{"arch": "convnext", "model": "image classifier", "dataset": "close-ups of made-up surfaces with and without defects", "train_examples": 203450, "image_size": 48, "crop_scale_min": 1, "horizontal_flip": true, "targets": ["material"], "num_classes": 9, "isotropic": false, "norm": "layernorm", "activation": "gelu", "mlp_ratio": 4, "dropout": 0.1, "inner_norm": false, "patch_size": [2, 2], "depths": [4, 4, 4, 4], "widths": [96, 192, 384, 768], "kernel_size": 3, "loss": "binary_cross_entropy", "init": "torch_default", "residual_init": "zero_last", "optimizer": "adamw", "lr": 0.00075, "beta1": 0.85, "beta2": 0.999, "eps": 1e-10, "grad_clip": 5.0, "cautious_weight_decay": true, "ema_decay": 0.999, "steps": 17200, "batch_size": 64, "epochs": 5.4, "lr_schedule": "cosine", "final_lr_fraction": 0.01, "warmup_steps": 340, "weight_decay": 0.2}
Rows from block 9 of a small image classifier, named by matrix and row number. Rows with one number belong to one neuron. Each number is 500 + 50 x the weight over its row's rms, rounded and kept within 0 to 999. All counts start at 0. Numbers have three digits each. After the name is the row's rms in percent of the matrix's.
Before each neuron's rows are labels from the 100 images, of 14976, where the neuron reaches its highest value: "responds to" is what is common among them. Only what is clearly more common there than usual is listed. The data: close-ups of made-up surfaces with and without defects.
# fc1: MLP up (model.blocks.9.mlp.fc1.weight, 1536x384), inputs 96-191
# fc2: MLP down (model.blocks.9.mlp.fc2.weight, 384x1536, transposed), outputs 96-191

responds to: woven cloth
fc1.600 097:579531480402524528454508467462476434471505573471479472415489551588452565519468495518435456485488527549557506516503578560471450466495393472476458551515531553584488559431466471575471426480529548565469409480536519536426489442516453354508481480485557426562406600491463586566511450470604461486
fc2.600 095:506505474455479542608516530517504430510550589544420588495479452532520492520521542434508511563530483454448474478459524468498501444536539601472548543485571582532537430533485459494581421534611500487494471539509505538502526500473482512577481532464512482418533523560553486430550529473440542507

responds to: carpet
fc1.713 096:383448548456506386507525483538369489451557551564510559358625449531471451491494430507541467513552443538524476531526541462482480477436566527530495433616406554494364514443495486483570462479457532519462476418547549405499423510448460465457531508442451464538514483532444540516530460522532477444
fc2.713 171:503500524453481394434546509507464483505437400530532433563536512421381564387486472531547463473522624457516513436533533509522510505472498551496537450594462475506401554504475564500507510486505529568484474508477450513522574521478502549443492379529539531527496443433383445477525442557422431513

responds to: wood
fc1.484 084:497449449534489540436450455449467565481473465523488551546403432474474464520445503667510397550601563539487452521445470535608455481467512540585417451504396479531503517575519456467480455484459499582419429485491501544452505413529482524493541393505491511576461493582429447585551478546497554427
fc2.484 070:565521509493455427473504495548464457511540468575481556415412428501472523485514468442516478573435585505458478525497574422429483485527578473503555501492537557550503433514504431520497484551583496563455474636587509525403478455492447614534494417547562599500531524453518441391508528473438487496

responds to: tiles
fc1.242 109:536461492451553543514584448539473457523490555512491497496542471566495580479444533465521501504516496487565550483459623583573535457500409534543415442576526527536468565389379449535455465483507560538463410509549547513466458530533526484468454479541525494512548506539470591596561430443572496558
fc2.242 155:588529444580565536560456493461479477527495534435440582548493502565503446550523469541397477537552462562442425562533473498452517476445444538428482487480464521506603553478490499461488504537592497537525520451528583494420464435531550586440515563487517459524467507487540501519570477483503554506

responds to: wood
fc1.267 095:472409458484551466521460504473398486484541557470480526484474471537429452425494544608497488524557524551520497618534569547591515473466561532559461462530399524492417479560448466444538475587437517602479464454514499448464518445493458502477496452471526496561506516547497540518545460600443579520
fc2.267 100:516437505493394425523542463568493446577484506566448477507525487457465583481531530466476526588452550460417480439533536497523500433535582499515483516517530528522484450575487482508508448489555528545474509558580458523476487557429473549548539399522501519528472531477486456438605472515336507498

responds to: woven cloth; stain
fc1.572 103:518464469516489403457445595400508487455505511481530499471605541523426434398451477493492483478590559580548531607489587476553470458454468531524480488518546515449361465506491510430467527487516456545461418442502576518467450424525483568456598506470487464572525449528467527575538488471453489461
fc2.572 093:537549428484501423515573605462471508443458498526633492563522440513467515504532458531490429524524554526471510571432454411443457569500488631407514457545502532471485547529403490601555483547539437559531477542528485523466565483478447536474415513596546591394516481476447394501483510522417545521

responds to: wire mesh
fc1.471 091:404531432431476473439509482525394530423540501510497477436570399554497480498478459539486459476502468513536382578484527503540571447452526555502451483622410552476479528482449495490699477514476558503498453457535514371454421436514492476475531481468453436538496532470480571532481434465497462431
fc2.471 123:527512525469488360391504499539475455494472399542522463538489514426404550413487500508593489465511599454512528429529556549513542503495495502503576483563496505537417538492483518470488470524505505620408489532464463530507537521498515535479489336565579497513479442461400489472533453519465424544

responds to: carpet
fc1.367 100:424559535443486416455564495512486483500530453462569599431593510511460513445506472494525437493518569518502467560475556570535449485516512557567537469562437537554411536527438484465519527525486497500425508458506538475414430468485553451411584479493544482477472573499440510521388510653564488496
fc2.367 122:525529584491475517439595530525476498503551408540486426531513486435492550482500513589483452541458562462536413537537533561497500575445503452517488412549479475530492549536416566528443513514526527484533474522482386503541515525483566441408461524412554386503525425487429433453573474551448496518

responds to: bright spot; woven cloth
fc1.522 114:440493439495534475432440500409515517540595455433538534451475442571404527401444531537483417451511480529537426530541550555568497412451476500579488533499479571498492516442461487506574511597532474499503363479532567358410518386496477562493494440491456444467453518514436583480491407583485555488
fc2.522 136:470456533456486466440456455559526479582490405468460469519474498429519584414469537579594505481509528526590521481534497554540499559478482595545461488500526464508390530564506570504473527468441567510478521476439393466574503612439456425468505411571543539526485484584437492492567510539534448428

responds to: woven cloth
fc1.681 085:530564474397397480440506552462448509515552606501481509488476506564417493464416467580428493491578572598600426531473442551545473448451526514561433498533491572520422496499474432495557501527430559565479475466518516477394437502465470459564583395420548424521465597490439526492529417503533497503
fc2.681 030:589605499521591493526502533486533550435526604458492469476481506473484434514474546543436469436483529418558522594524451542516507556490487295490483500450482521509528532441471541435465526534467503502462531463505541447546512422509551338459462613469448452523488491525511539507549500481565427535

responds to: circuit traces
fc1.32 094:561525485498433457501551528535508382514580590531453583436508448509400508468453421514415479480471446499543508557490524526533593487393543540541387550574479621534479540491432449532584472502515564510480480383545567355466499536546507505545503426483493457517511531480475558471492377509555507518
fc2.32 097:520529506443565432522470543468551537479545497479470537473468477522539469484539500457584521431558484529536538459397481420477540507572545552451514516479523480439363418477518497466574450437463511443466546596517547475536519499447418523524574470570461534532487444554530545481437507501477506459

responds to: brushed metal
fc1.121 101:565509463500417514416461602514477359589506512499557533412526530442539495362530394590467519534441556606500404528536565580496487512478472492412498492497468530489419594470519502517391506526519545511546518471514538466543487501473483489548536510452530496527452421463560474519401467517543475552
fc2.121 136:519469468496487513652504490522513495514538582523499536501534486518481544588516541435460550556493510501347480416421514457506499420547528556462529537529518552510537463529484431503542424520514473481517535537513550524459507431483502634540516489489495509434492503512525502470498520488334578530

responds to: tiles
fc1.571 101:538482480485453464487496488496511474513472490505600482522491501438533534404542481471441426510485349498515520525511584630469448498502395465441502456476542469592479615531501529526468415530511489591541549415490477464448462492458493558543508481488474458486492467446472451529527521484527518521
fc2.571 121:477386456463475514579501525532531504517382527445530574558554534529516474491530561487473533496553421570466480431504476485525505410506552594489431550527513513447528512538518517473564448443511490477513543418480516532486496489442475586532572542525577409550458556530486521565567510514418597526

responds to: wire mesh
fc1.140 093:444471448502587417504512414447338556465483587511490528471616417589521436452521482475494443525575465499494431462541547513553552463493518545481461427563439543465409536472468479524679509484452554523492423425579536438503383496495470482476519532482439447500549524584487572524445364486521477463
fc2.140 145:525512513486513342395526506518462483483439412523526447570519500420366534396493463516562482477529590487513542436549552521516527501441469492482553461577469493527431567494477536489487512495505505603400483492485478535507558497478523559455499357566545533521491439414397462503536451525467409534

responds to: woven cloth; tiles
fc1.361 096:587462546413482496443518467519431429488510494600506465512482457617506600481527510529493458559490479550581544537506603572548575445522401536418447492536494562556452590434464453531430435520489531608481426464516510506428483493490479477490513472476525453592548498481445535615480454475593475471
fc2.361 114:550536473569537552568481480454483469542502580459493591482471497564498471588510484503383484581524435522403420606592528500493516454444478528484483509484501527567598526491523449475505483556556464561463537453549589506409463407566565560506528546501551464478461553530538519546567519436458563508

responds to: brushed metal
fc1.155 105:543548470576459566467456461411504384599535498474526536359510525479463539437513467493476514538534554640501430539471429543471466462485454542504424547498457557518504608402459468588508425535529641472479437483514501472435586446512498506481547521434556488577529611440485497482533427490572558506
fc2.155 118:517563538474517511500517595473454524430488492581516490466481433495420478465505463476539456511503561518495535531545533490446475536581548619465567466569473495546473536494411500552560483507531492576493471587585432501471508473492528496483467452509516471554479486428449457452600482483363470496

responds to: wire mesh
fc1.702 090:484527524425539460520474489535460567460540563535500472376584450534438412544444464451458537524582521564535483572494523505482574467470559482520461499653432559486509479421480475540548523494488577529470499412596512430500400459538463482490474458520467410542533550550482548508551380435558512457
fc2.702 131:470451502457457402411481479545501492492440452527578442532541523410375545465437528478613521434521584484519601431557519489584499478494531579535571541610495496494402552504515541495533510470428531589443510498477447534548594567466460484509515358648508570526491497497441479491543466503461397524

responds to: circuit traces
fc1.348 099:552529439517489488466477554478446369474512631462451534370527475490397514431433465546441505557509560528490528531468518553521568466517567561550370540536438582543449536540454470503652460526463559504451448468527563398503494502490499482533513484452484494547461596498484619533462372532562534494
fc2.348 101:552536521451503454533477540439527516482531470501448524487465488490528466478559502455514488447549521519547500439403498425458555519611547557436529476476519465429385451449504488474540496450476527487459515593517552463509507471457385567515564485577482547532485410509492535465477500522457499449

responds to: stone
fc1.247 108:529453494499500481479512569488485349470525522488598522468415549500518503473497478474482504531472500488563489588516528559510494499383361465601472515523534519461465505604438502454435527574514433543487458386532556497528489397456486379461536439497510461566440539490484445474629484571474501525
fc2.247 083:442483516507502490388509520474469531543501442514504499437456507445525538480490497486533481491469567430592539485569525523467500546579609505557521466466600462501440485463553529475441602488470546586525491555525417403548478565442471531488492431514509524544545465524471460411402500496552440527

responds to: stone
fc1.312 106:500503519506406502478559444444452439494501638504576564544430457638463554505436501567562489504472536442510490516474443580586447475325442579432453481530468468565504540576552425395523440475481527564540515424527520471484503493520542509553499518529490490515484600564515494517559469559473527422
fc2.312 126:455459441468464458381526521489524482515516433534575496447456535453501555469453535472486478434482531493593548459441575450538432533514516514516519524536577485483459457530489521533523483469449529512529458543414498483550564528456423492525498543576454517469537444543494517440467549467606453466

responds to: wood
fc1.309 099:506462541504501490460475481503439459530562491585541576472493487561504505464461498582475436543570425534560432532470433552569542379437566545520412420479388528477502495563548495481553456510452536533436458451501486514452504498491433547463499409457470451571405471545424407524537537561498553487
fc2.309 075:529477458508392393540510440558500408540513527565490518457469468502491551503505546434496550576455525534411476505479545442481480432492556521516522535470551563582516415537526420523503492554583479491458516601544526478451454538530474540557490414483500598477547565511536472447600517455414501535

responds to: stone
fc1.610 117:455448524519424497476521530451486406537495503450508533454457517489569493461506513464554494510579575481497453525540554488564488487471527560601518462496515560535501551433464443516442516446521586497538480511558515517472531372535556506465639428399521442579408555541421430516492546565550523492
fc2.610 160:415434501427495484447502494466587521536519445475506416498476536473562565492419519521581524446505508508564568474432486509489472514515497484587467560470504489452477492507543557488515599465453527443556477480422455457533526534436419463531468623500466474519547498489512512468385519531583471511

responds to: stain; stone; woven cloth
fc1.257 112:473465506503443515407474521437454487510523502447519527473587460519474476404501499600517422504604506599620336579492448512544510457370515557551487465457525554544442487513474436491556507511503458491456485485594514505452526352465483513508625469403549456570452520509441466553460534499590527469
fc2.257 085:481504487429552515464531553522490593477422408468509408523533508430461501383372537556525458472467519416598496497526458523550482574428514525475482473523490461438436554552451581500481502444424524494547468475466402504574583556503468509443482470534494563488504471513433462520386467551541411518

responds to: carpet
fc1.34 114:448494514544460504448444508533515482529465457460492524460604502495509480483484418601471478434636469556503489450552704479513497510440575497553508492467502494534404545420515532480498471489455456585427457447436552521402450527528479558568523470493447463582472459461495484606518513471599491466
fc2.34 176:397452434488570486622460502462522515501404542450576586533496549643547510522504496459493506501565443565453442502458470435488456449475614611510423539508479506454522500447487510541557479494558433446564504462497554509423504440543458603506534504466511511541490540482515482566458545482481609443

responds to: leather
fc1.417 120:514498416433503449470526613499432512470524658465543532439578521490482450350491498549482527547584540558517587585536417506522515536505513516526426549461518571545443493471492496469600471498477508485388556471510479486483415468480447518563484453510450473520497545512593584518451449535493520483
fc2.417 137:567492530552406525438498522530483485558467416450513417559570481386444489430452533608499431465573585447522433518460506521495528529455425498460469419544439462506467562558457571533485520531466537477518446445443488546531515497476536473422426505407513490530446416439406437503596467542517442472

responds to: brushed metal
fc1.501 116:515525502517529534452494449377493470576530475498520466460456482504394476482445476496492487511541521524567444521555461602516496395419519571439402541544495551561492555460411431519488409570539601482496434451591592493482552454463489507490494507507555478544445613488508641560556430515544562489
fc2.501 064:582569486562444526440496545475469500463492477496373553501510458453476472490528501530427419527494497441466452568489539509427466551497510496400436455570479516616558548425428526511514490572583503572438489530570534524418508447545537564436463499487550487466503491448469511507526500454443497554

responds to: woven cloth
fc1.145 091:580515574505549506457475546471413415557517536448577486480426579555455572465409545519503510554570439529585485579455513534591497506540452544437507460510446484550482534439497439538506365468541545502475580545573548521469511426448497540454531520427490506578552450524465594483517473518477461429
fc2.145 076:546587444539444456440553509476439448458479470475462526507439414460435446455485451491504440544474475515513528553595518472505518513532414622417546456465482582477525543501484455492544537544584434573494442455483537578475514465530518523486407457554501557478537509472562495521533533462532445507

responds to: brushed metal
fc1.102 089:603446565465485568506457554386548462521516423497487529507428541450499576421445557521514513537488547554531473519496474559616480526554379450506543486455587467501486589477469507442477469488540449464475446501585545476539549422511476439524540538481521480430504473500516504562585551468450442475
fc2.102 188:403510500497521520491504452433492440518531490504517543402396510528548540508451462447536469493427508514525523487514565534452467520489609546580531516450591481543519450371537487467452581509541535502546477605499492426460461467553531562558466464492553499577539550455511516458387484466525504546

responds to: brushed metal
fc1.110 106:506497502534510517494411518411565502494494542393586533515509597497476475547534511601468505435484588522507428540542489541551348501482522561479502541502460493503453524546521501417435499578443505516433523515537442507460555436496469509442569502462507465526375487466519481475481563575530510422
fc2.110 214:516542548569565523529466491401482505514483489410439518476473513519496470523557404530490483439535456546498492509508488528456603499519505488450419482478497426426484504410558496422461539439486522532458558509599587444487451442524488566482520424509522547596382471473507556597514359536496511474

responds to: woven cloth; tiles
fc1.486 095:551528506457446460459495538495478519456503515498515506472469499575483526498504443606487436500534529529522447476471653551493511504444500560463435480538454507522511543509537502458607452481476473581465493515463612519420441449413428473576527456551506504576469473465442503601412514467623513404
fc2.486 096:448433431456513481584454496544573464556418567461583623511513549529527525544474538437553498517558452523430531474547447490552483430587554603478489548512550602462566496500491402523581509516582447521504501475486514516561543464527492552558485435539559493501447498508515454576498527448377516469

responds to: carpet
fc1.113 114:437498468520429486439456522468476479505532504485510606422549465469486426495424524473454401499599524526491432526499529554490572552431518564626563523507455528537443470409456417497466505523499492529452546470509593463509479347466489503552680406507530430511487556478449456511458494536566490438
fc2.113 094:416475484513507616497452475465537491635536451488441530485495538498551578524428520485381471499479511533511472501528556508515432554566584503578447534445504461490555522477503530491408539459531554481572441509511540461519433492552456553517504539485486547464585557572494489536393508514560568555

responds to: tiles
fc1.45 092:490483434480559462500510520417378506482470586538439427546479456444472561502465515583455544544544530572520587596598546525551561533565567489486396476499493598584469560522527502484528535432508495581537518454555521463461486422448450365535521468520426454591523449559483472554555462509535491469
fc2.45 103:572553461518546559508490471469438466482528514519467572490427436496480489525537467448495463526516502521434425547415511421463515480436471512434517456484556560516529445495469395513541466527553438519377432575526567545380509445537526588502533508540577501492496479405523477490482549447465544521

responds to: circuit traces
fc1.291 098:525515493514445495421543564473474404474562626498542543420523487490440559470447441512444464497555480562525489559469539578526565523388567567471360549544432618571416499545433466523587411526455541500488399425582521352461462492552499493565528490459442478509471615490445567515519432511510571546
fc2.291 049:581548536477484439500483517445529529487509457500471475450456489446496467455507525482520505421566509531588514435449525431458571512620548522436567487459503461444378484456530513468504536443463578479437546609536488419544516504423444486479574482519484502556445443534462580471505458537447460478

responds to: leather; scratch
fc1.678 098:520504459496510431437529564421459463493592594500518603457496504495467474418411479479426481522511539562498549534537504555549498397545407487523490538546485531547450571434449408495569474547462490537487549484535519452452447443472453483496494449498485480603443569469532515484537430564536505456
fc2.678 058:540555529427627635521459581479444523473462490489431475542528479460497408421433488527437410403593521421529504507431499472513527553436434452413520411537500495426499503531449512518438485499486483365464378448433514538537501497506524547422416465505479556615464452527458510527415489524619472475

responds to: leather; stone
fc1.123 102:569562460563380511469438535460447442544582564505557585478488467462417496535528514395459433468471535561483531562553575492497488489434512593411466484521433521557475486596506476386534448562473523475400517417508511536478559443488464556528484484532436518496523525512578667529451517536468517556
fc2.123 117:520502431559547551492363497464468494473501508452499517510486496563499445544524519513493511464526406496465471524449482498470522488500446504437465487442477496472544470468535463483523495491483527492500514445433581466465479457535487561505528557544474587471489498518587521557456481466649536506

responds to: carpet; specks
fc1.670 096:497584417499450470419480496434532484463503605473517494399602491497510586537471487486525455525501463564493408497533568482475504544490447475427436515528527588525411590429510478464502450577598514505521436548550524517579497487521519382545589472464548419530530455472553519501323492581618458493
fc2.670 142:520469487475461456624512474527494490521528619512484542476501471512487503567531579444438545575495472443361484482485495443535511406516529514482517534499556546531530447515486418499512445513536474515467507525528552520472508452479478585567543488504509498465482528528542521488536519469387589504

responds to: stone
fc1.42 107:547460496491503535426453550490400400459675561488536533356404478455487449425457505538482359497420460485579428569447554574521482456490426486561472528549516569445435511497457490447434494503528489558426525459557554457524475344467503462485562476445531341563439524535504534505530471542465552539
fc2.42 115:452434530493482424426470489512597500569494516441508467458459559494586535528512544538590527427488459516572504485509414556504541514549497577514495519402517445430460428494591521492408558476419550515574530491452502381573476534474442445506550537461464533497442478585528528488480469502567475465

responds to: scratch; woven cloth; leather
fc1.656 114:441460448447528511442530604509526501462478490439497506330555535553372524474449490557535511490561624517455557514466494466518466511589472468639516526515392516466471471458448505441552509486467441502441532488481576537435523474472465441441509424510510513529524526503459648505513530523487599469
fc2.656 119:492456510532417507578489432461576433585470530485537503474557566502555538563442575538537542491463500641487490514559468482537511489499559650549431527471484464469546475516481592526489560424470566471611578534546461409538478508446477499505542550489491499543420528535469470486642483531370593449

responds to: stone
fc1.437 111:497498470460521499471519536528446473514492489529509587468541494489470488441534452570477399559590425570554369474454505557519469495526391574509465445458416521563338562478516524502502455569469503650504486482456503533485456514432525487578517410385569525588556463531499587504441508553534521510
fc2.437 124:440468505470508405466506474496474579518366456460613534533539498542534500495461457531543515491448472595553533525568514521510485514446507591504482495541458452449500540528515534533527598417473508552639571419434452498545493508471486520492525453531501571577441510543475428529455467531407494461

responds to: brushed metal; stone
fc1.694 090:484552451547463472446477482397472472571535573474628567466505536482435508506460424655498459487441541491556448556462562630528434478464460618493492581544449523506505576516438480518521473514443556584509444447553506431426572485506456560567589442413539458482376519511438453476533468543559520449
fc2.694 076:553583514536627524568503520447477502488466482423466522481475491491486449496548410537443488434541451588511480512490506533434621512493477459385449475447508457423482506464538514427471486499449507464485563541568552435480454416564523552463476424544528550585388454456470563565506426541498499461

responds to: carpet
fc1.418 089:407537457469430480445544446451480457556546513456544540487529513571480494537469527605532407550429561446539462555484561549507483472446572544495515450614459551556525487546430480525507483518505510544493412416489500418466501456515518467456602432416480494470479500487468538542396496546519537474
fc2.418 081:582561557496497505423578576508458506452551418536505443544511453472477495475517532567463440588487553436542396539517502534478516587460451426461490403573458485528471554538381519532475492527551484503502477482479446533514528469478569504408441544420537378497550413484438444459507488550460493526

responds to: leather
fc1.186 109:586553486442491469468418475481486540495523590490477539468401498466486463498492448441398504521490509637497522503534520512495618489495426530534456535474501550487514545483485479510544500520483533521427561492506519536482486486486386486549508448519438497529484497438565527510542467506518506445
fc2.186 143:541455545431471522473493539531470526531429416466512402585597524369458498424480518579450468465596550406531446472476495507553561513451431503446458423584460436430428563570459580541478497449422548417515468436469457537545536554437495516406493477452466517555448400492405439519552461589475471457

responds to: stone
fc1.761 118:526558489423430529552432548409438541497456497431471539481585481393455489431532464547444500553533404654529449457482569489464479502508446497443504465476437527582304491426554502509529461542476551582480503469486517567472476544441520476536544426423456527623498485525463567503424516486495488517
fc2.761 105:412400444476487361405476527571513504479418530511592490554574518542508587466499553470577570437484492571568578431520507461556436428493562573531458542559475493435454494561501526608583541390459486520546547476476483504558562521420455461527577454615497526563484524523475479544486564462413493462

responds to: leather
fc1.623 109:523551504459504515499442525495561481575545445515532534485516546445460520455477458484494515575557562524520578544473547532506459378580445480495444534490431524532449514424386455577483466457393624594454577428500495557461511482535453470428471480460476507519464486454550471487482477556510541504
fc2.623 116:553483520514534535567505463484560473539534519431456544500543514452535461485508509568417549499496474480512424494430506473515576511465436431459455498534507485484502492507537500455434480514422603398513524453404561545544458535479485497485560553480505524484455435590499558510474467571611537495

responds to: carpet
fc1.619 105:470502498443497494463554509460494478493498517510553504485434525514444483486462469449456544470547433492508594567495416563466421549517436526586448510576473530484582545554504493527566494444450516569523620408579459408502484443460452540497446539539453467466479549483512564493580496555572565479
fc2.619 119:385433479493428504455487447507558492531446479485496484483459525465586533509449581456590527437454470501528557451464471542555469493515567586626508576443559473516479509480564515513527518450454575502539476489446462469533488582504431379557493501575506514487515551546484581541413511474517451530

responds to: wire mesh
fc1.357 104:481496487500529455438498515516307478467531576451499530371569451532470427481512483483510519485615519579507457588488618462562530467463535515399409486544468598507407517447495484527493467528529577583411529410617563567513442497523454483509527488481407416521436491547479537522491444534544532502
fc2.357 134:580512506500514415460517540474477549470413454477548445581538490476324462425489450537527493454541570541519509487529438496508540497419424486430511474553373480421421594493492553483544508464449493599449498414506547503477535448507498473422505385576438606558479457432442522550500449546510372461

responds to: woven cloth
fc1.239 098:485549530495513500443504539429472508437502501467492539501557511526434544547444470513460515543579525541541539557450653557503564519487480508575439511515469577440490432453515427470590420454457463529428540565520612514434499450500440483545560465461511487606454447503448569537490483501565475403
fc2.239 075:459458451450525382570490502486494459475462548487585602513527498582525487529488539457556472503572446513459535517439470385533475442507578687486512533495518577476497467459468432593614460491571394491444440446500570581477546487543471605571507479580560609468506507500501474542481593457502536458

responds to: tiles
fc1.356 091:541516472532480578467562459443432470489527489483503549439473449517431588501467508390519447513581506561565582488427531576532615503500417521522382455533473485415474531484490440442443491443485460532501446458560489490506490500501471524491558490569587500539464493478436538607542452580598494538
fc2.356 070:494473500527423468493552440483529456506479532432480482551520538575451528502497488513452519481464437497484484482548480555534558447514524588475512555477458471477536537476593483460513529500531537607531555456524537421432486451482454413490497452550558552559405499514495518540624443495466468568

responds to: brushed metal; woven cloth
fc1.3 092:561496517517546505494466510466526441553443420457566468568463527472483555408440530506532507482505525535487453506460435492603499430502394504536491475483576484495463535539508475425494484470562467486477556550540534507482594416583544440580472550480558538481548452498465493554520537529457532515
fc2.3 190:415514532508518525482496458431493431515524487505501539398401515518534535511453445440518463485433507518523521483525559544457472518488616543559521508451560459531521456359543482462446585501529541514536471598505504424463458466543520559555473463493558503594514553463504524472407471449517504552

responds to: woven cloth
fc1.612 084:557585467419430477491478484532460442482576538493482561417500514463441550487434459489335482537476483537499475530522515548507566455450444524541490595487424566537488559490462419485510453563459591544497480441512530476417515515475482525541528462481444468548471662469509523516459414479530546463
fc2.612 058:471553504403571537468503515471488492419525531555566511480432460502474496513442490410542467495448487541511546499522519459504451514561580593533645497475594536567450452477498434507505494513513448471441458594530462543454527552503490429543433477551495503503520513425507493448426537468505460487